config = dict(
    train_examples=26041,
    text_encoder_layers=8,
    text_encoder_norm='layernorm',
    text_encoder_activation='quick_gelu',
)
Rows from block 8 of the audio encoder, named by matrix and row number. Rows with one number belong to one attention dimension. Each number is 128 + 24 x the weight over its row's rms, rounded and kept within 0 to 255. All counts start at 0. After the name is the row's rms in percent of the matrix's.
# v: attention query, key and value (stacked) (encoder.blocks.8.attn.qkv.weight, 768x256, the v third), inputs 0-127
# proj: attention output (encoder.blocks.8.attn.proj.weight, 256x256, transposed), outputs 0-127
v.210 097 [137 100 138 149 123 152 127 132 152  96 141 137 143 130 164 153 122  84 136 115 111 121 121 101 122 160 102 157 174 120 145 139 125 111 184 157 115 120 140 131 123 128 130 140 120 133 148 151 146 157 149 131 146 103 105 108 120  66 154 128 107  98 110 122  80 144 125 127 149 140 111 158 115 143 114 137 144 104 142 108 195 140  91 112 134 109 115 121 116 121 144 104 132 131 185 121 145  99 154 110 170 127 137 165 142 147 136 133 132 191 139 123 116 120 107 163 106 119 128 103 121 141 108 111 147 100 149 138]
proj.210 091 [121 153 124  93 124 197 126 149 126 170 140  49 164 109 126 116 138 177 131 146 136 103 112 142 129 122  83 144 144 128 132  98 103 105 104 150 128 121  99 154 148 153 128 137 127 132 102 124 150 117 110 125 165 131 124 122 138 129 104 134  93 123 138 102 132 112 122 137 113 115 143  98 172 142 165 131  96 144 140 125 116 131 154 128 146 170 148 116 151 131  90 124 104 174  79 128 156 158  75 109 133 136 115 100 123  90 137 167  93 122 129 125 119 119 136  68 120 146 151 129 146 116 175 128 118 115 113 148]
v.211 096 [133 155 127 102 124 121 147  90 120 153 112 115  95  99 130 109  80 106 151 122 155 169 149 124  71 160  73 161 160 126 126  90 121 139 123  90  87 131  96 112 132 149 164 133 130 102 126 128  71 108 131  99  91  69 142 107 134  78  94  90 116  95 122 152 134 144 157 165  97 126 105 131 169 134 103 109  82 149 107 135 120 133  99 128 149  70 129 115  98 130 129 142 112 121 120 116 132 109 136 149 164 137 102 131  92 166 102 143 133 139 121 114  84 112 166 132 129 105 145 181 152 169 112 120 107 114 139  98]
proj.211 094 [123  97 165 148 128 133 123 146 101 120 115 116 156 147 139 160 168 138  97 154 137 106 109 135 157 147 168 105  91 126 135 167 124 127 124 129 159 135 169 111 106 106 114 143 170 177 142 130 109 143 135 104 154 131 136 124 139 171 142 126 156 164  74  82 123 155 153  83 118 127 155 100 158 109 149 151 143 108 169  99 141 123 123 123 143 123 134  97 149 120 182 148 143 110 114 153  96 139 122 119 147 123 102 126 146 120  90 133 111 151 108 102 128 103  61  79 116 110 120 122 122 112 148 158 103 111 126 142]
v.212 092 [133 118 186 121  94 110  74 108 142 161  73 106 107 155 154  93 135  98 159 136 100 137 125 110 136 142 144 162  97 135 133 164 151 180  66 109 133 159 116  82 121 125 117 102 149 125 104 110 111 113 138 109 115 138 190 148 135 160  92 181 157 125 123 124 169 158 122 196 103 115 140  91 111  87 137 123 112 138 126 126  83 155 147 118 109 111 140 118 152 123 151 141 121 111 104 110 134 147 159 156 136 113  84 146 141 140 144 118 119 133 121 145 140  91 161 129 112  88 167 117 140  95 141 124 172 107  87 155]
proj.212 092 [103 127  74 134 156  78 178 133 123 119 115 144 121 103 125 176 109 100 109 124 147 107 110 184 136 119 114  76 143 157  83  94 129 118 143  90 134 174 155 113 135 146 124 110 100 106 161 153 130 134 132 115 115 123 135 119 128 118 171 115 145 124 174 132 142 131 121 100 131 109 142 178 125 136 132 149 132 153 106 156 165 138  89 144 147 122 114 164 142 129 147  84 125 126 152 145 100  85 146 110  86 122 126 122 129  72 140 141 119 117 183 132 140 138 159 112 170 122  87 152 144 119 148 168 123 121 131 135]
v.213 097 [138 137 134 129  78 109 142 146 124 133 129  89 158 134  87 174 131  76 130 135 163 120 108 179  85 144 143 147  66 129 137 176 142 138  97 170 121 136 119 102 121 129 152 125 156 118 110 148 147  92 123 146  67 133 134 102  80 127 128 122 152  93 155 129 124  98 118 119 120 140 135 129 152 163 144 152 110 163 139 110 160 143 149 144 147 138  79  85 148 116 203 106 129  93 145 126 102 164 148 137  99  97 124 125 130 102 143 142 146 138  96 164 158 125 164 102 155 135 141 149 121 142 133 157 107 105 132 148]
proj.213 096 [157 148  75 120 135 140 101 162 159 156 115 125 107 126 116 119 123 126 137 117  93 131 105 110 132 138 141 156 133 141 109 134 145 116 125  64 126 141 173 196 175 112 103 144 110 128 155 155 132 113 117 177 119 114 102 141 119 148 118 111 165 129  83 143 162 157 153 125 190 146 122 119 107 114 118 146 133 129 140  67 135 148 134 126  90 131 165 123 156 154 131 167 143 139 138 153 113 171 120 135 141 158 182 139  93 110 149 166 145 141 128  65 137 105  88 143  96  66 113 175 109 147 106 149  86 149  89 140]
v.214 093 [172 107 103 155 115  80 145 157 119 120  98 135 107 118 108 153 126 142 120  96 150 144 128 132 114 140  89 145 153 136  97 179 157 111  83  97 111 133 151 104 113 128 115 142 104 102 186  98 122 112 117 167 143  69 116 122 144 151  99 102  91 189 153 141 115 150 152 119 144 109 124  80 177 117 169 113 105 145 149 133 105 115 161 124 129 106  91  96 125 117 130  81 128  62 127  96 106  99 120 123 105 123 149 136 150 109 137 117 115 146 146 121  99 124 123 139 146 158 155  98 144 113 176 126 107 111  98 106]
proj.214 090 [153 148 140 138 117 141 106 136 118 127 142 111 158 112 160 140 101 109 110 185 140 133 104 147 110 118 159 128 114 175 145 101 154 160 139 126 131 120 115 129 104 129 147 151 130 131  95 105  89 129 108 102 153 146 154 151 134 156 143 163 114 146 110  99 136 140 118 167 126  98 145 119 148 150 120 139  90 139 134 111 167 164 160 169 104 142 103 137 116 150 165 160 118 136 157  85 105 108  99 118 165 120  91 106 130 163  73 140 112 127 135 108 170 130 110 136 101 114 113 118  93 141  77 124 114 128 143 131]
v.215 097 [ 99 168 143 133  91 166 138  88 101 110 131 142 105 146  82 119  99 161 111 136 139 156 116 129 156 179 114  96 168 117  91 126 107  82 110 121 102  97 112 113 113  78 121 187 119 132 102 122 129 180 137 143 154 109 140 122 131 129  98 116 115 113 122 108 138 120 119 142 145 132 100 115 128 132  81 103 151 145 142 165 168 166 153 141 138 155  82 150 145 115 123 134 100 151 185 133 116 125 111 151 115 122 167 169 150  96 117 125 161 123 110 143 154 139 131 114 137 154 127  54 113 135 117 103  96 103 107 139]
proj.215 102 [143 149 137 163 156  89 114 134 164 146 102 117 125 121 131 130 158 142  68 129 111 103 110 106 114  87 111 139 109 157 182  89 103 138 148 171 129 109 134 107 112 176 117 137 136 174 108 116 114 133 110 109 140 161 103 142  89 130 152 114 105 177 125 146 114 163 121 139  89 156 132 116  98 189 152 107 101 122  83  95 149 120 147 102  97 136 151 105 101  98 138 132 126 124  73 159 146 117 149 139 126 157 121 130 160 145 132 173  99 102 102 107 131  76 104 124 100 149 140 176 137 125 193 145 118 134 125 101]
v.216 106 [174 123 167 178 131 121 139 107 142 148 166 129 143 157 122 133 138 106 100 103 152 140 105 152 107 140 150 154 132  92 164 161 149 153  86 125 153 153  99 125 159 132 128 136 119 165 110 133 134 155 132 100 139 150 130 141 113 177 130 123 148 154 130 128 130 107 135 161 102 137 117 128 150 131 141 168 104 155 141 148 147 131 123 109  98 117 177  82 154 122 119 132 143 111  76 152 155  87 147 139 123 139  87 168 174 115 125 130 100 126 115 140 116  97 127 123 116 125 144 112  68 140  84 156 143 113 140 180]
proj.216 108 [125 100  62 158 105 128  88 106  91 155 145 134 136 107 143 138 107 118 163 160  90 129 169 126 159 114 120  89 101 156  70  73  95 131 120 124  89 129 138 167 159 131  71 108 116 124 130 159 113 145 152 102 104 147 154 107 109 110 108 128 117 120 179 136 102 157 129 134 111 121 107 161 121 133 124 115 114 116 101 140 136  76 168 145 146 117 121 133  71 121 127 126 131 125 152 123 114 147 137 138 122 119 138  99 123 140 132 109  99 153 133 146 149 136 158 168 141 151 111  90 133 117 127 124 124 124 152 121]
v.217 100 [135  88 141 145 100 116 136 137 152 141 133 104 102  90 115 201 152 117 132 134 134 116  80 168 118 158 164 131 110 144 128 128 125 170 111 161 147 155 101 182 157 115 121 112 140 114 100 154 134 173 157  85 154 168 164 138 137 177 123 130 105 129 127 159 173 122 132 108 137  85 101 144  90 116 147 123 102 119 126 140 121 126 173 126  97 134 103 170 163 179  73 139 158 141 155 139 159 124 139 103 136 152 157 163 147 162 142 151  97 125  96 131 144 109 155 130 139 136 107 100 116 105 129 176 152 116 107 138]
proj.217 097 [160 129 108 104 121 136 111 132 134 149 166 131 117 162 132  93 142  75 127 169 129 108 133 121 124 129 127 152 142  97  95 131 132 150 149  90  98 163 112 114 156 140 122 129  92 120 156 151 155 119  77 155 175 172 143 106  99 122 117 138 122 107 141 174 154  95 136 132 157 133 112 129 140 154  92 144  70  89 108 117 143  75 112 107 148 137 149 146  93  94 108 134 142 134 144 116 146 177 135 123 103 144 148 140 133 110 123  83  94  75 136  96 137 138 169 143 149 126 138  92 106  85 156  79 159 139 156 127]
v.218 095 [105 141 112 138 136 119 157 106 122 115  70 133  90 175 143  92 132 139 111 139 113 108 148 111 159 146 112 121  89 134 109 136 155 119  82 108 140 163 130 127 133 131 184 114 140 158 101 120 116 142 157 102 131 189 147 119 167 161 119 170 128 138 163 120 204 116 100 133 149 122 122 145 164 121 110 145 123 164 153 126 181  86  98 130 138  95 134 155  71 154 125 106 109 137 138 128 103  96 147  82  94 148 116 169  84 150 116 114 107 121 158 145 112 169 108 136  94 133 111 140 132  80 119  96 134 168 105 128]
proj.218 097 [125 126 108 119 116 152 129 135  97 143 170 140  78 124 138 122 121 119 129 141 118 131 134 148 110 167 185 151 130  79 142 150  89 106 136 161 114 116 112 137 109 118  87 164 135 100 169 103 137 129 101 140 143 158  97 144 125  94 156 123 139 122 148 162 106  97 161 113 106 118 112  87 114 163 161 100 124  65 156 143  90 156 141 150 134 114 149 114 146  99 106 128 163 100 139 116 162 112 117 132  87 140 119 132  77 174 160 124 131 110 143 105 153  96 146 116 114 136 116 121 152 171 147  90 147 137 152 161]
v.219 100 [ 90 129 127 128 141 154 111 117 129 144  81 151 112 109 160 111 124 160 126 151 134  81  64 128 203 173 118 147 166 111 127 132 174  97 146 138 143 124 126  90 120  96 158 107 156 143 159 149  97  98  96  92 137 146  99 125 126 146  92 144 148 102 152 114 151 118 158  83 127 107 157 121 120 127 181 133  80 125 132 135 128 118  66 138 105  96 139  94 139 113 172 137 144 140 117 131 147 147 148 114 110 129 166 141 116 108  97 158 123 172 126 106 143 170 122 120 118  88 128 100 137 145 147 106 154 136 166 104]
proj.219 094 [160 147  85  77 110  76 151 154 133 109  97 130 120 157 147  91 158  81 162 116 130 119 175 141 135 117 154 119 122 140 156  90 116 105 109 135  82 132 138 102 125 135 152 142 131 148 134 144  25 126 179 132 103 144 134 117 160  64 111 135 112 109 116 146 123  95 165 137 130 148 117 127 146 118 109 122 122 132 146 146 143 122 126 134  90 105  91 163 131 131 109 108 118 128 166 131 124  96 174 107 100  81  78 160 111 139 156 110 135 117 144 154  90 119 161 110 120 120 109 140 138 103 120 153 143 104 118 131]
v.220 107 [148 131 101  92 129 133  94 113 135 156 130  80 126 174 138 103 134 150 115 120 108 150 121 159 160 137 175 137 123 112 143 145 143 137 103 109 105 182 152 124 131  61 128 113 129 105  80 131 142 143 111 149 171 143 140 125 142  77 126 170 115 151 116 102 164 134 147 107 143  97 147 150 141 139 103  94 199  92 109 120 124  98 146 112 145 128 115  96 121 107 104 127 127 149 120 144 146 103 178  97 158 132 111 121 143  64 148  76 126 108 159 161 115  92 125 143 142 134 119 122 122 108 168 104  80 176 154 131]
proj.220 113 [124 152 143 144 111 109 111 122 140 123 133 119  70 153 113 117 158 125  86 146 158 122 120 132 141 122 139  94 117 161 146  95 115  94 115 142 148 139 119 107 130 164 142 145 152 142 128 137  93 113 138 151 137 106  95 117 107 159 140  94  93 106 112 181 119 157 127 125  86 142 132 162 119 147 118 146 110 131 146 131 161 127 113 165 112 139 184 146 140 136 104 103 178 116 161 130  97 146 112 137  91 108 166 160  80 125 133 161 106 151 129  83 112 168 130 129 136 148 110 126 157 174 129 115 129 134 125 159]
v.221 098 [114 106 140 108 120 143 124 126 144  95 141 120 105 124 148 142 104 115 144 171 118 110 135 100 150  89 106  61 162 137  58 128 106 118 155 131  96 125 111 128 124  98 105 187 123 106 112 113 163 115 156 140 121 119  93 130 100 131 164  91  63 130 185  77 119 131 155 116 114 154 146 124  99 119 115 144 117 104 146 126  75  90 164 138 126 142 115 148 184 136  96  90 123 155 129 125 136 110 100 104 163 121 140 113 158 118 163 101 110 114 147 146 114 118 161 157 130 133 156  93 156 152 154 141  94 149 136 136]
proj.221 095 [146 145 137 116 118 166  91 131 117 104 115 136 131 132 112 110 170 135 170  81 125 158 117 127 133 140 114 120 138 118 131 148 112  96 129 113 154  87 112 123 192 127 154  99 108 150 110 134 117 138 134 111 160  47 155 111  95 112 106 133  95 141  69 128 109  90 139 105 155 128  77 161 114  96 132 120 103 169 150 158 138 141 113  86  91 127 141 106 106 135  94 127 144  95 108 121 136 136 123 123 121 159  96 116 100  98 123 139 143 102 114 113 105 116  94 128 141 138 130 132 141  84 114 119 191 118  92 100]
v.222 093 [182 156 145 130 106 119 153 142 115  92 138 129 105 118 136 153 160 151 115 117 135 134  65 159 142 136 134 140 155 100 111 177 124 162 120 109 102 130 168 136 175 124  94  63 157 151  95 158 140 156  91  88  42 129 153 129 153 138 115 128 135 141 134 126 101 102 107 139 136  63 104  94 129 171 109 112 120 160  92 127 138 151 104 138 114 130 133 159 134 108 149 125 116 106 163 131 119 145 131 129 197 101 121 145 129 134 152 178 163 137 140 126  95 131 129 149 144 118 132 112  83 103 123 158 138 116 115 138]
proj.222 092 [111  95  93 145 126  88  98 132 132 140 158 106 113 145 148 107 133 100  84 174 140 113 101 145  92 130 116 139 131 157 137  79  94 126 143 147 122 162 116 135 166 189 116 120 118 102 125  99 106 152 106 139 167 126 127  85 117 155 106 122 135  97 111 178 171 136 122 150 107 156 129 162 136 139  98 121 141 112 145  92 141 117 110 134 177 119 138  99 113 135 141 122 140 164  79 159 128 165 148 120 101 124 134 115 158 111  98  93 121 136 165 145 153 132 130 138 146 115 126 141 139 125 131 124 125 160 104 147]